A small class-conditioned image flow-matching model, trained from scratch.
Model: 2.94M parameters, norm groupnorm, widths [48, 96, 192].
Training: soap at rate 0.0026, batches of 64.
Data: 90422 training examples, 9.0 epochs.
Rows from block 2 of a small class-conditioned image flow-matching model, named by matrix and row number. Rows with one number belong to one channel. Each number is 128 + 24 x the weight over its row's rms, rounded and kept within 0 to 255. All counts start at 0. Numbers have three digits each. After the name is the row's rms in percent of the matrix's.
After each channel's rows are labels from the 100 images, of 14976 (inputs lightly noised), where the channel reaches its highest value: "responds to" is what is common among them. Only what is clearly more common there than usual is listed. The data: larger renderings of crowded toy scenes.
# convs0: first 3x3 conv (model.enc.1.0.convs.0.weight, 96x96x3x3, each kernel summed), inputs 0-95
# convs1: second 3x3 conv (model.enc.1.0.convs.1.weight, 96x96x3x3, transposed, each kernel summed), outputs 0-95

convs0.80 118:158100130168133155151139121117135126125105121154147141126114134115076114148089097130101161175125130133114115152100123118096099136126139119134062067102137119099153149151095099121128104105091108123118131149127131115165147103138187139154113079135136087136140108160142119111108102132178116114
convs1.80 101:118101144151127099085126141098100150095123106133159082112123104109098144133165131116140125114147132161102146100129107132103123124172107108147189150183106160131125139101111107112146132084150129122127140149120111105122115171131093091098104108095132152078126105145071102136135142149104109111
responds to: light from the right

convs0.18 104:105115116124137135100129145137139132134119090119122133105112121118178122108151128103138121122138113109143070114116092117190158100119158133131141160081133130082111182148136152175159135113144135111111168106117149101109114106117117137121149101090083114149089086096126106106119094159145134089
convs1.18 103:148119098139129154140121142092126089093118119141102150120118123128094105158133125134130094131108111104135115151151108109158044142121111136094132094210076100142107135081096084145126143141151119164129115121108126108116104104125139101124134126136108171122128108178123121146127118123096135142
responds to: light from the right

convs0.69 106:084111144114137136123135093099113128126113122147134142165118134113100152148118120146149105148119085140129088125128100121177145144142109143136213123156128142160119082117152115104125121069136099135139099183133129127126125127124078097084127145160157083134114157112155121123151089123122134110
convs1.69 099:117101154153091123129123115136151093111154120092118175102157125122092147137121130105118117110170123079145114149156112115172090145150132144056079084117127149115125146125122098116106095158084191166131134158137134156103151111109099120138136114123113146134126118115133124138153116134101113101
responds to: count: two

convs0.17 087:165119105132100153123110127130128090128104081074143131157121089145129100150134121122108116138153115174126127108098114087168169179065149139103138146153146127130135133094103114155100143161186134095123179119107123137108131130121113147175096109146113150104147111122103141127105126133139136130
convs1.17 105:075102104135143142148108153139127105123155108163113118114135095137147137116133124145103101119143135131177065124133085076084133133125140124135082121072097130110164146137130158108111126112099100131146102134104130115096114102153160095114136158101091128142125102126123101168156110136098154166
responds to: light from behind the camera

convs0.6 082:172152138130185118125136102119132122119104115145157118095092099123111153128132099180113144122098148087187110147073114103089123100120103104133094119102143139108129111124123099147107091081115084134108148127139152113105124121164102092133143152128137108101097104100124132089131104140132150110
convs1.6 072:129106091139128163150108143127128104094187107156101103162099176147144122120121142153100099127149090118161084094080135103123099143117073125113110136165129107120123122129149160122145116161110128143149098125109126138126131138162187133120157097108140124156184131089117119133105129112133110149
responds to: count: six

convs0.82 117:159104114164148081117122159163145094092102126165122161157121119148088135151102117134137150122160160114142116100105115122103134137133145140096119146108154107104128103135077123130137134117082110110112078110079168109153111139096126125195096153105159140138127113139114115111099099144136128100
convs1.82 105:104116124113124142180139127129131159127149139119166100118092119132124138168136131146171151080157141147126084162112078092167144105093148127139095106117102127138139132129133133165118098125147144108106144088157092140138141098127076141087134087100064159158132142125116130128125121138160130131
responds to: light from the left; count: six

convs0.44 119:130123126131090099123059123139133126120116138090104100158158110112143137097141148130114121093117149122146126133117131134140081105126125120181126138119146130070121143120122122100143116144246146114115165117105119122110128113124100145121126114142094146080110117115149109117130128160140131162
convs1.44 116:105132119119124103152113131149146143113110111114122109115120113106091116153122153133091116115119100165119110154128124139107168161136192145078128132125094146134135095121108084192096107144080177145157123098127135161119137101166126096124144129125097153124124091174120118151106098168112143136
responds to: light from behind the camera

convs0.15 104:138112091128119130141148152171108134123104085160095124153175153101159125131159144141136123117145133118108105122094194139093135117127116131143105172170125112077139154102148127159154159166154137104141155115091140145125155127153135140111114137130070096114145113166157112115108097117145110152
convs1.15 107:105118160106102121086161132142141146108092160107117107121140136129111098110143114147135134098113075150116154112156117109135151119073145114080126111107112103080099115093098092145071099101117117117112091146126159140149135117109105097128149115115111152127119115139073115140125079143124169114
responds to: count: two

convs0.35 108:192122144164131160144183102145109126079086114146121109142113068124080079111097130130135130179118121132126082140124147113131106133105086122123116117092145111109155150138127090121126143121113099121149130129108118130127143134123126084132162159107169106115138107144164110114106111117154157106
convs1.35 102:090129122148114135143141091121150114118136142107103117112117138110137115116159146136121107096127114139175197114158125103148130145137150104140172103115119135098134098103206157119146109134136143128117129116148128119106127157133121177137111098134098076130056152169142151177110133138139136123
responds to: count: six

convs0.9 098:063178157177176106128144136124144130136130129157114121131100122138156126107157092142149118132167122104169171147116110121134108128145049139108121120120088135152096119163140140117091138119147113130116108139116134145126081111144151136129177117143154122139096105096108154105144139146151106147
convs1.9 091:153100123136135117104159109101105152142160158138130153163140145133115135108130151104141124093117108088122111102164130112113124099128070111142101095132179128130134124126108175085165160128098136109162149118167138193165139173083138101149130166112113152144138101120118145103132139129152138141
responds to: light from behind the scene; count: six

convs0.12 091:091125115145149153150112172128114136086141119134129122122096105157109134122122114111128110130157170133121138144087161099141102103061168071118114125099118109132126137140102126158151095142123093101085144148147156135157153132140123102077123146178121120154098153095082133131152147151142142136
convs1.12 098:153154127144100081091102123151138115083105141113097100133111132129135115094090145117081119107142085113126092147162116158119079174144064145165129125159120179147144104135118137077148134133148148133114140101092110135112146117099149150132139122138139151109148113123147136109084119143107141111
responds to: pine

convs0.11 110:125128155176157174148166129123165096101133151166117118149113130128117121155150130128114144159138133084174060152107135121145128124104076150109094083129124158159089107107128116109100073138105121158105113124117112108129102139064130135107137145126156137131096119104119115108125119135132115126
convs1.11 124:135129122109124129126098135098126121148163148104130167165134145134170137148161161134147144122143100137138088111116142130131104127130080118111120181122160123140145124147123145076155156148120126105098159126166092120124158147140173155127161135121171143144143141057136162139184168130124139156
responds to: light from behind the scene; count: six

convs0.25 117:136151132187167117126131125154114160128136147150125136120127063157113160135105148124131106168089119101106094107112091076126114148137118112138122112128149119143132120142137132091139137131084116101107144137121152151137134163133091159130140107122147135115051097105174126101113096148106159087
convs1.25 109:114130115098121131121113115143104169119078098131157144146118128136099123085119154138167122133139127152123161177112128161112155130118140137137131151134102144141127119093120148178130096129136180152161107135124132151148111146117129102125146184166122161135151133152101065175142069114104107104
responds to: light from behind the scene; count: six

convs0.95 102:138133154132129165142105147134155126128138162107156154131164125138180122136129176166119104122180153111145084120157169121135105123087113120142075079099144121157107160138141128102100147138111136102078136125122152154106108129092156100154137125140103169111132118089150098148117136155145121109
convs1.95 094:111099112167162157123121143082131120129139165090128147131124136126112146126140102153144112136105067091123147131127125135116152106155126109108134137106085096107172136134107104112101115120139107109082138125146141172099129182108182148188137117093122147123139116181141141134145125147121174117
responds to: count: six

convs0.32 088:107083098121147101110121131120104168148163127163138112145148100177105155112103146084120169084151100120161111100129161117126183085100116124091150154175124089153101152151111145139148133130133099130152129127145125110142171101170120156117137112135142117138139119105085139129118146116106143144
convs1.32 102:154156126158159079140147127125134106129146189118098108133135171128093118136118167124159109127116112125145139125139175125147109172129140144100121093103112099112123156106111106068123094123115065115127151111137077139125106127128100101092123153098137126132078162141142112112126135083132141131
responds to: red object

convs0.2 086:149116149167153161134109148135138118128112145104134091112122147131131124131150118187111138116097142076133139132146137112152093104133149113119146125160136095147103151156093106093131145125124155104114093137084143167146103113186169093114087172150193123148112098131150146147147128130105136144
convs1.2 096:129130109162156087116103136159141136137171169146131103085091118111117151148137111156133123126139103121118110182123134132155133117099127106128130129128097159100180130139154156154154139146073142160156106110120127174114148097188122155159141088109080143103117103103107137103136136135149148126
responds to: light from the left; count: six

convs0.65 108:147098141140134108136156080131111103124166153164138157132118078168145135130135150108080143131113134100122086152161145125134108148126078139148116082118063136153097124123163143147142135126093172124091125140154110123140141109102118181139148090120142141147135117096125171123165136144134146136
convs1.65 107:131086119123126120097115102122101095120114134093159096139118108128162131119135121133130130085166117094166175152131111095172118109119143164121123066100138130098116126102132095157059091130156147138102129127113145089135143128156114085134101118162111117124148123133155111129107089151141104090
responds to: count: two

convs0.33 095:122127112158172132107141138137106159183148124099095114135090137148156097139159121129115122142109124142130110124064146150160091112100155116128175153076130118133144146106161138115132161110080118119120089123134092079146142135128114134159132178135118085155129138115133151135123113143095127084
convs1.33 115:134105109151142133108133115121126134111146128205130127110154174124102116133139084147161142127121117092125135113095136108113174094124140123142126081147077130162143117085105062142126113109119082135142106120091118121110120125142119118135147118121093121115085121176128111164092126132152177121
responds to: light from the left; count: six

convs0.40 079:108105124120141156121116105114113142236098118157123117124095130120164122077140139138126098130105121105114108120102154124145116135142115148142105131114149156141091131086121128105106185140150118099119102103143127136101155172102104143108090137170129134108094129114101099119132144167127130157
convs1.40 103:142101092145114115108123144104094110111123143158142105151143163144115124151134142137125123117111166142147105115077146129132156126130113090121089148149075103164182176119098129081145145127137057143126141156155104147108114147158144135131158159137092149127164082100129127124108150119147121130
responds to: hammer

convs0.75 089:137103110156135132114127133158104107130088092116112135110124121102162116135127131169110171123120135108089141120100152142151137135094124128095107126074149120032097147149140110145133155138139145089133132082120132140138129136140121152186094125096122116134139117101129097108093131177150120097
convs1.75 110:177124140157102130111125109122153121113089162088109124156134121119095086147113127133142111118114139066142141127165144117093112138140118145107156106181104113141087068129110131139114110099130136150125103124106128127135130117133143102098152132113098139110136111201122090183093112117116103151
responds to: light from the right

convs0.92 112:088110135073128111151130111151149122145129144097117132149139181150158132109112190147125148106132142111137101100123140163133097170117119097139135153153131141102132104090127145163128166117154115102140164115158101114103125113111164158115153117166086151111100091099168132129114125128111161170
convs1.92 095:128111108156109119108095146093120149119151144133111132130107131117125121147139136116080159113111080187122134150157156145133179140142172104099112101145132088156149134148156128152118086152113134130126166128117141113137129152141130162138152116093126128147132181150158073164105165179142109108
responds to: count: six

convs0.83 109:112131165175137124170146129138150178105101127141113131141068150112071088102139137129129167158130134106136117128149126115099127090162089140141118133099152150136144119125119112105119080116125137136136125145127126102137119125101151137173149132140175163101104103101087081099108111134081125109
convs1.83 118:137126100115155144136108147178131115120082113118140112084140084125113148103127136131149135124147140155103165126130116145122137133137170136149129106135114155132116154151141150175138077122123151136131111119083137122134071110099116093136090108165104114089102158165144104119067063128124121118
responds to: light from behind the scene